{"image_size": 64, "encoder_conv_stem": false, "decoder_qk_norm": false, "decoder_positions": "rope", "residual_init": "none", "steps": 12800, "batch_size": 384, "adamw_weight_decay_other_params": 0.01}
Rows from block 9 of the image encoder, named by matrix and row number. Rows with one number belong to one neuron. Each number is 50 + 10 x the weight over the matrix's rms, rounded and kept within 0 to 99. All counts start at 0.
# fc1: MLP up (encoder.blocks.9.mlp.fc1.weight, 512x256), inputs 0-85
# fc2: MLP down (encoder.blocks.9.mlp.fc2.weight, 256x512, transposed), outputs 0-85
fc1.111:55 52 64 27 40 69 52 49 51 50 57 42 65 51 42 61 66 55 52 39 46 48 42 50 60 49 46 47 58 48 61 50 61 63 53 49 54 44 40 46 51 61 43 40 47 54 33 41 36 57 53 50 56 60 50 53 26 51 58 50 49 40 51 39 48 51 38 65 54 55 65 45 56 54 26 71 55 50 55 54 46 50 33 45 59 70
fc2.111:55 51 32 50 53 49 45 53 50 29 45 44 41 48 46 49 48 59 35 49 47 33 64 47 41 59 58 66 52 34 39 49 60 45 45 45 50 55 51 51 56 28 42 44 62 74 66 42 47 38 54 63 50 41 56 44 63 68 44 50 47 35 34 51 45 56 51 51 43 35 45 45 46 66 50 45 55 37 55 53 48 47 56 52 31 40
fc1.112:37 48 47 60 27 36 74 53 62 58 50 36 53 54 59 65 58 41 62 43 48 54 47 47 34 50 43 65 40 34 55 40 33 45 65 42 64 40 64 47 70 61 34 43 37 57 53 60 62 49 57 38 52 55 51 57 36 32 51 56 50 42 58 30 56 50 42 46 62 43 57 48 63 36 45 57 60 34 52 57 54 48 58 61 55 30
fc2.112:59 61 45 59 47 51 50 48 56 55 42 44 45 43 54 51 64 62 47 53 43 57 45 70 61 51 32 51 32 46 42 44 46 63 53 72 68 42 44 43 47 36 55 56 57 46 68 49 52 46 26 57 41 51 57 54 44 49 53 49 56 43 47 50 49 49 48 59 60 52 57 35 56 57 43 45 50 44 49 42 58 53 44 45 43 52
fc1.113:50 50 42 52 59 55 70 47 51 51 50 51 40 42 62 72 36 44 55 49 40 58 65 63 46 55 59 67 30 37 59 55 46 34 35 54 41 70 48 60 45 57 60 41 26 36 60 67 45 67 53 45 39 55 42 48 56 38 38 62 52 45 71 26 25 35 65 43 50 45 43 55 55 61 51 54 39 37 52 36 51 53 39 42 38 56
fc2.113:66 38 36 67 41 33 42 52 52 53 49 55 47 54 41 34 63 46 54 45 39 32 48 44 68 62 65 30 54 54 46 54 44 46 43 68 56 65 46 50 42 47 48 37 56 56 47 54 38 40 26 24 52 52 56 56 46 50 52 44 41 33 46 58 59 56 56 52 43 52 49 50 51 44 68 34 28 65 46 51 51 40 43 54 41 49
fc1.114:62 53 51 51 39 31 27 58 33 57 59 48 57 42 52 43 56 36 37 40 42 55 35 48 41 59 43 34 39 61 49 36 57 57 33 51 72 36 72 37 40 35 54 52 53 61 43 40 53 57 60 49 57 54 53 58 41 38 41 59 60 71 45 63 50 51 65 49 43 66 42 48 53 38 72 52 53 46 44 37 41 40 52 49 49 48
fc2.114:47 45 58 33 40 46 56 42 50 44 61 62 38 63 38 64 41 42 49 63 51 60 38 47 57 82 62 46 61 50 43 43 45 47 43 58 45 53 45 43 71 54 45 62 60 48 65 50 37 67 59 57 60 67 75 50 64 39 53 29 37 38 62 47 55 51 47 46 57 46 54 42 52 32 50 60 35 39 60 54 52 32 53 58 46 60
fc1.115:63 57 32 47 53 49 53 55 37 56 48 45 51 55 52 37 56 37 45 43 56 56 64 62 36 63 56 59 51 51 52 44 45 52 51 48 47 44 53 52 47 49 50 42 56 40 46 60 51 46 60 53 51 44 48 53 43 33 63 50 55 47 50 46 58 44 53 49 63 62 72 53 47 46 59 52 36 44 38 65 74 42 49 54 66 48
fc2.115:43 50 73 64 43 51 63 63 52 52 51 52 45 54 44 36 59 42 55 63 50 59 41 47 55 42 50 55 43 54 51 56 46 47 55 52 57 69 42 44 53 78 42 37 45 72 49 35 62 50 40 37 42 58 46 43 61 72 52 50 63 59 54 52 48 53 61 40 29 19 33 47 63 62 68 46 59 60 54 42 48 54 41 56 33 69
fc1.116:39 47 45 42 55 47 41 45 59 70 40 58 49 57 63 51 70 63 54 45 54 56 48 45 32 44 31 74 53 56 54 54 59 55 56 44 57 41 68 33 44 64 54 61 40 47 43 43 60 66 36 57 38 57 48 60 50 72 33 65 36 48 57 67 45 39 46 48 49 47 56 57 49 53 63 61 50 45 45 64 27 43 58 43 53 52
fc2.116:51 44 49 43 55 39 54 62 57 48 53 41 47 61 47 58 55 73 41 60 41 60 62 56 47 47 54 39 43 52 42 56 43 71 32 43 28 55 38 56 44 42 36 34 59 52 50 30 29 56 58 55 55 67 69 41 53 54 42 57 39 56 70 45 37 53 55 54 48 46 58 31 53 72 48 64 67 50 65 51 66 44 37 57 51 41
fc1.117:40 50 34 43 54 42 43 60 60 35 51 41 55 48 30 47 51 60 48 59 49 70 55 56 44 55 48 45 44 40 41 39 62 45 66 51 68 34 54 55 51 44 57 37 41 58 68 48 44 33 52 40 52 68 58 52 38 44 55 35 63 40 54 63 47 44 59 59 46 60 48 45 34 54 59 53 50 64 47 66 49 64 48 55 45 43
fc2.117:63 60 37 63 48 55 50 53 44 63 49 62 59 44 63 39 26 47 52 43 34 60 37 41 58 49 55 48 70 59 47 60 53 34 50 44 60 66 28 58 52 49 64 46 62 50 57 58 54 54 40 52 46 59 42 60 57 46 41 50 41 50 26 53 64 41 50 55 46 46 66 43 55 35 52 50 61 47 49 28 55 62 43 36 46 45
fc1.118:40 49 50 40 42 50 36 47 49 45 33 44 73 57 54 46 27 51 32 42 41 47 65 65 60 50 59 55 55 44 43 56 26 59 51 30 57 44 62 44 47 48 34 30 49 35 57 60 44 33 47 36 35 42 44 68 50 60 44 44 38 60 47 47 40 41 60 42 50 54 65 48 31 54 46 61 55 55 45 51 37 65 61 46 54 53
fc2.118:40 27 54 51 51 50 50 64 44 51 58 56 47 48 35 47 54 37 65 49 49 47 62 52 53 60 53 35 37 41 56 46 28 56 45 47 58 41 53 71 67 58 59 52 47 45 37 33 37 35 59 65 51 43 41 42 48 52 58 61 55 41 54 59 72 50 64 57 50 40 40 48 39 56 54 51 62 48 55 48 52 39 47 46 39 41
fc1.119:52 40 39 30 58 52 45 46 50 49 42 32 45 62 43 58 38 36 59 52 45 64 71 48 54 64 39 54 45 41 49 35 52 42 55 51 65 61 56 67 44 41 47 43 39 58 58 57 60 49 41 35 58 65 43 56 47 51 27 58 37 36 50 58 52 45 60 47 54 46 38 54 49 46 32 49 55 50 51 59 44 38 64 49 44 55
fc2.119:48 34 50 50 60 46 56 46 45 38 49 67 51 50 37 48 31 61 52 40 57 39 62 41 44 57 67 40 49 52 49 45 39 44 42 38 52 48 42 49 63 63 55 64 43 45 56 32 59 35 45 57 49 45 51 49 34 69 53 55 30 61 58 43 59 60 46 54 54 39 61 54 47 50 57 59 57 52 47 40 49 47 43 48 33 49
fc1.120:50 33 53 45 52 63 32 45 48 37 43 35 58 53 49 62 51 58 58 45 33 38 65 43 64 53 31 61 53 43 43 54 46 60 48 52 59 47 34 42 52 42 58 37 35 43 47 47 53 55 44 57 47 51 37 43 47 33 50 49 46 51 34 52 57 54 56 36 61 64 42 51 50 58 58 32 43 53 43 67 59 51 50 62 62 69
fc2.120:61 57 51 45 48 54 65 42 40 57 51 59 53 69 41 61 61 51 32 41 56 60 27 29 57 52 57 70 54 52 36 39 59 50 35 43 39 57 57 58 30 40 66 57 55 55 39 54 66 42 42 50 62 52 67 63 38 62 64 60 35 32 48 59 32 64 60 50 65 68 57 58 62 52 47 40 49 56 58 59 54 48 55 61 38 46
fc1.121:58 44 28 56 37 51 55 56 56 38 49 50 57 61 49 56 56 42 65 68 55 54 61 29 50 42 55 44 64 46 46 58 64 50 49 24 61 50 48 45 43 47 52 40 51 33 55 65 65 72 40 28 50 67 53 37 47 53 34 64 48 30 42 70 49 42 49 53 39 49 41 38 47 50 44 53 35 56 46 58 50 53 59 50 44 63
fc2.121:45 47 59 72 72 41 57 43 50 65 53 53 50 54 61 41 47 46 57 48 63 45 56 52 45 57 46 40 67 72 41 42 58 49 48 37 43 57 57 52 51 48 45 29 30 53 46 49 32 57 49 57 46 41 59 60 47 47 39 31 37 53 67 49 61 44 49 57 44 42 50 53 44 44 66 43 55 60 57 41 30 55 30 40 52 44
fc1.122:54 68 39 46 50 62 51 66 35 48 64 43 47 49 42 46 63 56 62 61 48 42 57 48 38 35 47 26 46 49 57 50 55 49 64 49 54 49 47 52 52 38 63 44 67 48 59 60 66 57 56 54 60 34 38 49 56 35 36 26 40 37 35 39 36 39 41 47 46 27 38 51 50 46 59 57 53 49 54 54 52 60 52 57 55 65
fc2.122:71 71 53 43 35 61 53 60 57 44 44 52 59 48 30 54 77 24 36 38 66 51 57 51 57 62 46 55 56 48 46 70 64 51 48 46 48 61 42 33 48 71 58 50 51 52 59 54 48 59 63 60 28 58 33 66 48 47 59 57 32 38 63 48 45 47 49 64 37 37 57 42 46 48 49 50 47 37 40 46 49 55 40 56 53 66
fc1.123:39 66 57 45 35 40 54 62 41 60 28 58 44 53 61 55 53 49 39 56 44 52 54 57 36 57 57 41 52 50 43 47 48 32 63 49 53 46 49 41 46 58 40 56 50 49 47 58 49 54 40 38 45 45 52 68 51 71 32 47 34 47 50 48 45 47 50 44 74 63 40 47 54 42 44 47 51 38 52 46 51 54 37 50 52 60
fc2.123:67 51 44 55 47 51 62 53 58 43 59 54 72 55 36 49 48 53 55 42 43 41 43 64 50 68 57 65 63 48 46 54 42 51 62 50 54 30 46 48 42 45 51 23 44 51 52 59 50 45 53 53 54 35 46 48 47 31 45 66 63 57 55 43 56 45 36 59 50 45 65 46 58 59 54 42 55 53 43 69 38 59 48 54 37 55
fc1.124:39 37 48 46 42 44 51 36 34 55 48 41 54 60 52 49 51 43 40 63 48 45 56 62 33 42 52 58 55 40 44 41 52 49 54 52 43 63 45 51 64 46 55 71 48 57 42 53 41 21 50 63 55 55 52 50 47 38 51 57 30 31 57 47 48 47 71 58 61 48 48 72 52 44 55 48 55 25 45 57 42 39 47 30 60 61
fc2.124:50 63 66 54 56 47 53 47 43 45 36 70 45 47 51 38 39 63 52 46 54 36 43 49 60 62 61 52 67 51 55 65 68 59 42 47 69 35 52 49 53 45 51 56 44 32 67 47 53 76 65 57 48 54 47 44 64 44 37 52 60 57 56 48 39 59 39 53 46 57 47 38 65 42 40 56 56 53 61 48 46 63 41 43 58 54
fc1.125:56 53 45 41 35 46 44 32 48 71 52 58 56 41 41 45 38 65 34 52 51 45 56 47 52 53 53 54 46 55 72 48 33 24 53 50 54 44 58 63 57 37 70 49 52 65 50 61 43 49 57 42 30 56 56 34 34 57 40 31 51 51 43 55 49 48 41 55 53 68 55 38 41 60 47 48 58 32 47 38 25 37 53 59 50 48
fc2.125:61 58 38 67 53 56 48 46 54 45 55 31 44 47 60 51 37 57 55 64 49 43 62 45 55 49 53 54 23 34 42 53 42 39 58 55 58 47 41 52 49 61 49 49 53 33 49 45 58 57 42 51 55 47 56 53 44 57 60 63 42 65 43 49 47 53 40 51 45 60 64 31 49 58 41 43 45 68 50 59 54 57 43 50 34 62
fc1.126:61 41 29 44 78 55 55 50 49 61 50 59 49 41 54 49 62 57 65 44 45 39 37 38 44 49 46 55 47 55 53 44 45 43 40 65 50 66 57 63 40 40 43 43 64 52 59 62 43 55 49 45 48 44 62 53 26 39 36 48 54 43 63 61 46 60 35 48 40 59 30 64 53 56 54 46 56 46 53 64 59 53 67 47 49 35
fc2.126:49 46 33 40 60 42 38 41 40 41 71 40 41 41 51 46 50 45 66 39 42 46 44 51 36 51 63 54 63 57 62 58 48 39 46 43 56 48 47 44 59 59 49 46 64 32 42 55 53 45 54 60 47 39 48 30 41 61 31 43 37 58 49 48 49 30 38 45 71 49 47 38 58 64 47 37 35 43 51 60 52 61 61 42 52 53
fc1.127:47 57 66 66 60 72 50 38 68 59 59 38 58 57 56 71 34 65 43 36 55 46 67 56 51 51 63 78 58 58 46 40 53 36 54 49 50 57 56 55 71 26 65 49 43 49 58 49 50 51 54 50 54 45 53 52 61 50 50 43 53 58 52 41 29 61 35 61 60 53 59 58 65 33 50 64 72 44 35 52 50 45 51 39 51 50
fc2.127:51 68 45 47 35 53 63 51 63 47 24 59 57 60 42 40 61 52 50 46 53 52 37 49 78 74 64 38 59 56 62 44 61 59 42 49 38 45 26 46 53 34 47 39 57 45 47 26 41 13 35 54 41 42 62 41 35 56 53 63 54 63 61 63 57 27 60 25 55 43 55 45 60 55 64 62 66 57 64 34 54 39 51 61 54 71
fc1.128:55 40 46 57 56 49 44 56 51 65 47 51 51 51 60 80 42 27 45 38 64 52 66 45 46 51 66 60 57 48 54 41 76 53 61 40 48 49 55 47 40 58 34 50 59 56 56 42 64 55 41 46 52 59 59 61 44 53 52 53 41 58 62 62 39 55 51 54 59 53 53 46 54 51 53 46 50 35 50 54 37 61 54 47 73 51
fc2.128:46 32 46 65 44 44 53 48 37 50 49 48 59 49 63 52 44 51 62 49 52 40 51 35 47 56 45 65 34 65 55 50 44 52 38 63 39 70 34 56 54 44 46 47 48 46 29 40 40 48 59 46 45 51 48 60 61 60 51 39 61 40 45 64 35 39 58 57 47 56 54 36 37 52 46 54 48 55 53 64 66 48 56 41 44 52
fc1.129:49 43 32 51 50 60 53 50 69 53 45 48 39 57 49 47 50 51 43 42 54 45 54 42 44 52 55 64 46 35 40 53 67 56 28 50 46 57 55 61 68 73 48 45 52 57 38 59 52 46 42 57 42 50 49 38 69 58 56 63 60 59 47 44 61 53 56 55 45 49 63 47 52 43 47 37 50 42 53 51 51 53 47 57 40 59
fc2.129:56 48 70 47 55 44 56 53 43 37 55 58 54 46 40 52 60 49 68 48 56 46 54 55 67 58 52 45 59 67 49 34 35 56 71 39 50 61 46 49 40 38 59 54 51 49 56 39 48 57 64 51 50 47 46 57 48 50 55 47 28 57 27 54 55 52 43 56 73 63 39 53 45 39 30 58 55 57 59 47 52 52 50 40 55 48
fc1.130:54 39 32 43 55 55 56 47 56 53 56 39 52 49 54 53 55 46 61 52 47 44 72 65 49 50 43 45 42 54 50 41 69 47 47 64 61 43 51 64 59 63 36 59 53 53 55 46 66 47 62 76 67 63 59 64 39 48 46 46 53 49 57 42 52 56 58 29 60 55 51 32 71 55 49 49 54 46 75 45 32 48 55 50 47 46
fc2.130:56 58 63 46 59 58 55 59 53 55 31 64 68 42 41 42 27 48 58 68 82 53 71 57 59 45 68 43 31 42 42 34 41 47 38 46 49 48 55 46 54 62 59 49 61 50 31 35 47 40 58 59 47 49 46 47 57 39 34 51 45 62 42 48 58 66 67 54 55 44 47 34 68 35 50 49 47 49 43 56 48 44 39 33 55 53
fc1.131:57 50 36 46 59 39 62 39 48 54 36 42 41 58 49 43 43 51 42 32 47 56 51 46 59 58 48 45 48 37 48 76 43 44 44 63 48 60 41 52 53 65 59 57 38 51 56 60 68 53 58 38 46 55 40 56 46 48 45 48 32 39 53 38 59 53 34 41 48 47 55 53 43 56 57 49 53 38 59 42 59 53 75 62 47 50
fc2.131:47 44 51 60 50 41 46 36 45 56 46 55 47 37 46 54 40 44 48 59 43 40 30 44 62 32 64 55 35 59 28 56 63 46 37 46 49 41 38 56 60 40 68 47 50 39 36 61 46 47 45 58 43 37 54 71 52 49 55 51 66 68 48 44 27 52 42 52 54 62 51 37 50 46 47 69 55 43 45 45 52 47 51 40 56 49
fc1.132:34 55 37 36 37 63 55 49 53 48 42 45 45 54 58 50 55 34 55 53 56 74 57 39 49 63 38 65 54 58 56 67 27 45 47 62 61 45 56 55 71 51 48 41 58 49 58 48 51 52 64 68 51 53 57 37 52 42 52 44 58 38 61 61 43 44 53 42 35 55 56 65 58 39 54 44 57 49 45 47 30 47 54 39 43 46
fc2.132:49 53 61 47 54 53 57 62 59 42 54 53 59 64 39 65 46 43 58 51 59 29 63 40 46 58 48 48 59 59 58 41 44 49 49 75 55 53 59 54 46 45 54 55 42 55 58 64 63 51 42 53 64 67 58 52 37 64 50 58 46 48 54 47 58 50 47 54 51 28 52 55 45 46 81 53 48 55 46 39 60 52 42 54 67 50
fc1.133:62 47 31 50 49 64 66 38 55 39 47 35 55 44 55 60 45 38 53 47 38 68 43 55 40 36 55 50 35 53 54 63 53 38 67 59 55 39 55 38 45 46 51 57 51 33 62 48 47 50 34 59 38 64 56 44 42 61 57 60 58 43 50 48 31 60 39 61 25 45 41 55 63 57 58 40 39 28 55 34 54 56 52 39 57 56
fc2.133:48 49 40 57 26 52 49 53 51 50 46 74 35 37 38 76 49 51 62 38 54 48 40 37 47 51 62 36 66 57 69 52 52 35 54 57 44 52 45 40 59 41 73 13 44 43 39 42 42 43 24 46 51 54 58 57 45 39 59 50 37 47 39 53 53 40 46 62 55 42 48 34 50 46 33 49 51 59 46 55 38 72 55 41 42 33
fc1.134:53 77 40 48 38 31 56 55 74 76 37 61 30 65 48 49 36 60 53 61 56 59 56 73 35 28 58 55 40 39 56 50 20 45 52 40 47 25 34 53 45 58 45 42 56 41 53 43 57 44 42 47 60 52 58 37 34 42 50 62 50 65 44 45 48 52 44 72 51 65 34 58 48 58 42 51 33 56 42 51 46 42 58 80 68 61
fc2.134:52 73 61 56 38 41 79 47 33 56 46 65 64 37 58 71 64 54 62 47 35 48 36 59 47 59 43 62 40 44 42 59 42 52 37 43 65 63 43 65 40 38 58 48 49 61 38 41 47 66 56 49 54 50 28 53 49 58 55 70 63 75 52 36 41 44 42 57 49 51 43 50 34 34 49 50 60 46 45 59 59 42 49 34 41 47
fc1.135:45 42 45 42 44 61 59 57 52 59 49 54 46 61 53 44 67 61 71 56 37 47 55 40 50 61 56 57 58 47 48 54 42 50 33 36 42 34 52 55 65 46 54 55 43 40 49 40 43 51 56 71 62 53 53 45 55 50 45 35 67 26 44 39 43 59 50 44 53 49 47 48 38 45 51 48 50 38 51 59 66 67 48 62 43 19
fc2.135:52 41 64 52 48 63 48 48 54 43 45 62 54 53 50 37 64 30 49 63 32 61 53 50 62 57 54 46 60 52 42 57 39 52 43 46 49 42 37 60 34 48 37 50 37 44 35 60 54 46 62 42 50 35 54 54 42 56 72 51 53 68 53 49 35 64 62 40 51 50 45 60 49 65 54 38 63 55 52 53 48 64 37 56 55 50
fc1.136:50 54 38 63 55 24 41 48 49 49 74 51 35 37 40 52 44 59 56 41 62 43 53 52 62 60 38 65 61 66 52 57 28 67 56 53 55 60 54 53 45 41 64 68 51 42 56 46 53 60 46 47 48 52 62 57 53 57 41 57 49 64 49 56 54 44 56 42 51 52 61 49 51 64 26 40 54 56 48 65 43 53 48 53 52 38
fc2.136:61 58 39 63 54 60 52 50 43 51 51 54 38 49 55 65 60 46 58 57 58 54 42 52 53 50 48 51 42 54 56 65 52 43 60 42 59 58 47 55 62 56 33 69 32 43 44 49 39 36 47 41 71 53 44 49 48 61 57 52 43 49 69 51 48 32 48 45 38 66 52 20 25 49 48 53 41 48 37 43 52 58 48 43 38 38
fc1.137:54 68 57 55 69 58 49 62 53 36 61 37 62 57 59 45 53 74 55 43 57 66 49 50 38 48 37 45 43 50 33 43 60 35 33 61 42 65 46 44 50 59 55 43 54 55 44 34 61 49 37 57 53 59 47 57 67 49 62 67 49 59 56 51 47 49 45 39 49 50 58 65 43 37 29 58 55 38 49 48 58 50 68 57 62 56
fc2.137:40 57 28 47 59 47 64 55 39 58 49 36 64 45 42 54 48 42 70 52 41 45 63 45 65 50 58 42 45 45 66 45 51 68 68 25 39 38 53 59 59 42 59 57 49 44 62 60 48 47 44 71 42 51 62 46 53 27 33 48 48 47 54 46 48 48 62 71 62 56 35 48 34 43 49 38 36 63 45 41 61 40 35 59 54 59
fc1.138:61 55 51 35 48 54 51 47 45 56 48 54 60 65 64 41 53 68 54 50 37 46 34 42 47 53 58 53 47 40 48 73 61 32 58 49 59 50 51 43 39 54 53 61 42 48 63 37 55 39 53 32 68 62 44 55 37 42 44 52 42 55 47 57 46 54 45 56 62 33 50 46 49 40 41 45 32 59 51 49 42 52 57 68 41 41
fc2.138:65 45 46 63 41 61 43 48 54 53 47 55 58 50 50 53 79 62 54 32 30 42 60 43 40 52 46 46 50 53 50 51 38 46 44 39 53 57 57 28 57 35 47 55 52 59 57 65 47 36 47 47 43 55 35 59 46 57 48 27 61 37 57 54 52 52 45 36 59 40 52 59 47 52 46 52 47 45 48 39 49 41 38 60 65 46
fc1.139:43 41 49 60 41 51 43 50 65 41 49 50 59 52 53 38 51 69 46 58 34 53 49 50 53 72 47 66 50 58 56 51 58 50 51 68 42 50 77 78 57 43 55 60 57 62 50 54 47 39 52 59 48 59 44 67 44 61 54 52 62 47 51 55 32 67 49 39 52 48 47 51 54 34 45 50 52 47 41 42 59 43 39 48 44 32
fc2.139:53 41 40 43 50 50 53 53 28 47 43 46 51 47 52 47 53 55 52 63 48 61 44 50 57 50 55 39 43 52 54 59 49 70 40 36 56 41 53 51 34 54 63 48 43 33 49 43 67 33 36 45 47 62 60 38 72 49 28 50 56 48 17 45 51 32 62 55 46 55 57 50 46 55 39 32 55 51 48 61 32 61 68 37 34 50
fc1.140:45 47 55 60 53 52 56 43 61 51 39 56 50 43 53 52 67 42 52 32 47 49 38 47 57 53 61 58 59 40 45 48 66 40 52 59 67 54 64 55 50 61 48 36 52 40 56 56 58 61 57 41 53 51 57 71 47 39 58 13 51 47 64 59 36 58 56 58 43 50 55 64 53 59 44 46 47 43 63 40 44 70 52 53 56 49
fc2.140:49 65 48 41 52 46 54 68 37 56 53 53 45 39 47 57 51 47 49 51 65 48 46 53 47 43 45 37 42 49 44 56 55 56 42 47 54 55 44 58 64 30 71 69 34 51 46 45 32 50 49 49 47 54 57 47 48 57 51 67 57 40 51 59 46 30 51 45 55 31 36 60 59 38 43 53 48 66 42 51 43 42 59 53 34 33
fc1.141:29 39 61 44 31 46 52 34 69 51 54 49 48 60 59 57 50 37 39 62 70 79 53 57 39 48 58 59 57 44 52 55 65 64 47 50 43 17 54 40 49 51 54 46 36 39 55 60 65 39 47 60 48 42 58 55 41 37 36 69 53 60 49 31 56 69 52 63 43 45 46 65 54 46 43 56 56 56 49 34 52 50 53 58 39 51
fc2.141:52 46 26 62 48 54 52 43 44 57 50 52 60 56 48 51 52 44 49 54 55 40 71 47 55 35 65 65 54 55 49 64 69 56 47 56 41 39 37 53 39 59 55 54 52 72 46 53 51 57 40 55 31 56 64 61 65 68 74 51 60 60 43 60 26 51 51 36 36 40 44 32 41 61 27 42 49 36 55 53 41 53 51 34 68 48
fc1.142:46 58 45 54 46 52 36 36 36 45 64 51 51 49 34 49 56 43 74 54 42 70 48 66 28 46 53 59 49 37 47 45 57 55 49 50 46 45 62 39 58 44 52 51 52 41 44 56 65 61 55 40 53 65 50 41 65 28 45 60 61 53 60 53 63 31 44 28 37 69 40 39 38 62 44 42 49 50 72 29 67 42 62 57 33 43
fc2.142:39 37 64 44 51 44 37 63 34 46 44 43 58 67 38 39 41 42 64 64 79 41 48 55 51 41 64 48 53 48 85 60 58 66 40 34 66 68 56 64 41 51 50 56 44 66 62 56 39 52 54 56 72 43 38 54 53 39 59 64 41 43 58 47 41 50 34 60 36 46 61 28 33 58 53 38 42 62 38 40 49 77 46 44 46 41
fc1.143:65 36 56 50 43 43 54 35 68 65 44 28 44 42 62 43 49 55 51 49 52 57 60 72 37 39 45 49 40 47 50 54 42 48 68 60 44 47 54 42 53 47 41 47 31 65 41 67 63 51 66 44 48 61 53 49 49 33 62 59 33 60 73 65 49 49 48 45 49 39 65 33 49 54 57 57 50 45 32 43 57 31 63 55 62 38
fc2.143:51 43 58 50 55 56 50 44 46 60 57 45 45 51 78 45 53 52 47 31 45 58 44 45 47 46 22 33 39 58 37 64 48 57 56 62 42 46 56 37 42 53 61 46 47 66 57 48 47 36 44 39 58 53 67 55 44 54 57 51 53 56 45 28 65 40 64 50 46 46 62 45 63 52 55 44 54 49 63 56 47 33 57 57 57 39
fc1.144:54 41 54 55 42 64 47 53 46 61 48 43 49 41 47 47 43 53 27 36 60 40 43 41 57 49 55 68 42 46 59 55 50 39 49 65 46 58 39 50 50 46 52 30 37 54 55 24 49 67 43 70 40 49 46 40 43 41 50 33 43 48 56 60 35 14 39 40 75 43 51 59 50 47 46 32 43 45 54 61 50 38 47 64 61 73
fc2.144:44 49 43 49 53 48 62 53 40 35 61 52 48 71 41 55 61 51 36 42 51 70 43 44 55 50 44 60 61 43 46 21 60 61 48 30 56 64 57 56 49 31 58 27 48 54 45 46 50 46 30 38 66 49 61 45 60 64 67 51 48 52 44 54 36 47 75 43 41 47 53 56 46 74 52 49 53 44 63 52 73 57 42 66 52 48
fc1.145:44 48 62 41 51 66 46 51 53 51 66 44 52 54 44 65 51 57 65 41 61 22 40 47 49 51 56 44 43 51 43 51 55 53 55 51 42 56 43 41 55 74 46 46 48 59 57 50 63 57 38 52 62 45 51 50 53 29 52 46 57 58 36 42 50 50 62 52 55 39 38 51 48 55 48 59 44 42 40 47 63 49 58 44 52 67
fc2.145:59 45 48 55 65 60 53 53 59 46 54 66 51 53 46 51 54 61 36 39 61 27 34 44 45 41 49 40 53 62 50 39 33 36 46 22 52 51 60 65 45 48 56 73 61 40 59 61 54 53 66 45 59 59 29 47 43 35 72 61 44 51 61 41 51 62 36 57 57 60 32 57 63 55 35 54 37 66 55 52 40 46 56 59 55 32
fc1.146:32 64 55 54 55 48 68 48 44 47 55 37 62 54 50 65 38 51 50 43 51 44 58 44 39 54 40 33 47 51 42 38 51 37 38 70 54 55 43 34 41 63 48 62 51 54 69 42 37 55 40 44 49 49 59 53 59 47 52 32 65 35 49 45 53 68 49 66 53 36 58 82 41 34 31 36 64 53 58 48 72 45 53 46 47 66
fc2.146:53 33 50 53 29 50 48 62 52 49 49 55 45 62 62 51 49 51 45 39 50 39 35 49 61 40 58 57 39 73 49 44 57 51 42 29 47 44 59 76 56 24 46 57 33 55 53 52 50 36 50 51 58 59 51 66 49 30 58 53 33 69 41 46 46 53 40 39 57 53 25 51 41 40 48 72 51 54 51 49 42 54 36 58 64 52
fc1.147:62 70 54 57 51 36 42 41 38 55 72 65 56 51 62 54 54 40 39 41 33 67 45 52 49 46 66 52 57 43 44 45 52 61 40 51 42 52 46 62 60 55 61 47 29 47 45 46 63 41 54 53 59 46 51 59 50 53 51 53 50 48 41 54 53 40 36 50 47 45 47 58 51 20 50 39 33 50 57 34 42 41 57 43 54 60
fc2.147:50 75 29 54 56 55 37 49 62 43 40 59 65 49 50 54 48 54 54 65 61 53 35 46 33 49 32 54 39 42 56 57 38 66 65 53 72 56 56 45 51 60 30 37 55 45 68 51 55 55 60 53 52 39 33 43 55 45 48 67 49 48 42 54 48 60 51 44 58 48 47 51 64 33 54 49 48 42 60 63 44 47 43 41 47 45
fc1.148:58 56 55 40 47 41 72 42 40 39 47 42 40 57 60 49 47 48 48 33 29 55 49 46 44 60 32 53 50 61 43 38 49 49 51 46 46 41 43 46 49 64 52 61 60 34 50 52 63 33 58 52 56 52 45 47 49 51 50 31 49 39 49 61 52 54 59 56 29 50 61 62 71 52 52 47 56 51 48 48 43 44 50 51 54 68
fc2.148:65 51 58 59 41 46 56 50 25 47 45 60 48 56 49 65 37 37 42 56 52 33 61 60 44 39 36 49 34 50 47 63 67 55 46 51 64 66 48 57 50 54 50 45 52 46 33 46 51 58 68 42 49 56 37 47 59 60 61 71 49 59 37 42 46 59 57 57 51 62 51 43 46 52 58 53 36 55 53 45 61 42 50 41 44 47
fc1.149:58 66 47 56 45 44 28 40 38 45 38 54 41 34 80 45 59 46 43 54 49 49 49 51 39 56 55 68 35 50 65 52 32 74 67 60 45 46 44 44 53 51 44 26 43 41 40 53 52 46 60 49 30 41 39 55 49 51 40 61 62 64 31 54 41 54 48 42 59 70 58 50 53 59 41 44 25 58 49 54 72 56 47 61 53 31
fc2.149:50 47 69 49 47 55 37 48 38 36 51 39 40 60 48 58 40 65 43 42 52 45 39 58 62 39 33 49 54 33 58 44 63 55 52 61 53 44 49 35 64 54 42 55 61 66 48 27 56 51 49 54 56 55 47 43 54 39 54 55 38 39 65 44 52 37 56 50 54 40 55 43 56 49 39 50 57 53 55 57 63 49 34 63 39 51
fc1.150:55 47 42 37 36 75 46 57 49 50 53 38 69 46 37 53 70 72 52 49 52 52 45 44 29 69 76 38 48 65 55 64 42 47 32 46 33 48 54 46 37 34 44 63 45 61 52 60 67 60 41 32 49 47 56 46 50 52 31 42 55 40 59 63 63 73 45 57 46 52 83 50 45 30 38 61 47 41 36 54 51 53 47 62 36 48
fc2.150:46 45 58 33 28 50 57 59 64 37 64 48 48 69 47 52 63 63 40 65 46 67 48 67 84 42 44 70 40 57 49 66 58 48 51 56 54 52 39 50 48 49 53 53 33 45 42 45 36 50 75 49 71 42 55 65 61 62 35 69 81 51 53 46 49 58 44 55 53 43 45 40 68 54 41 44 58 46 53 43 52 51 34 45 51 56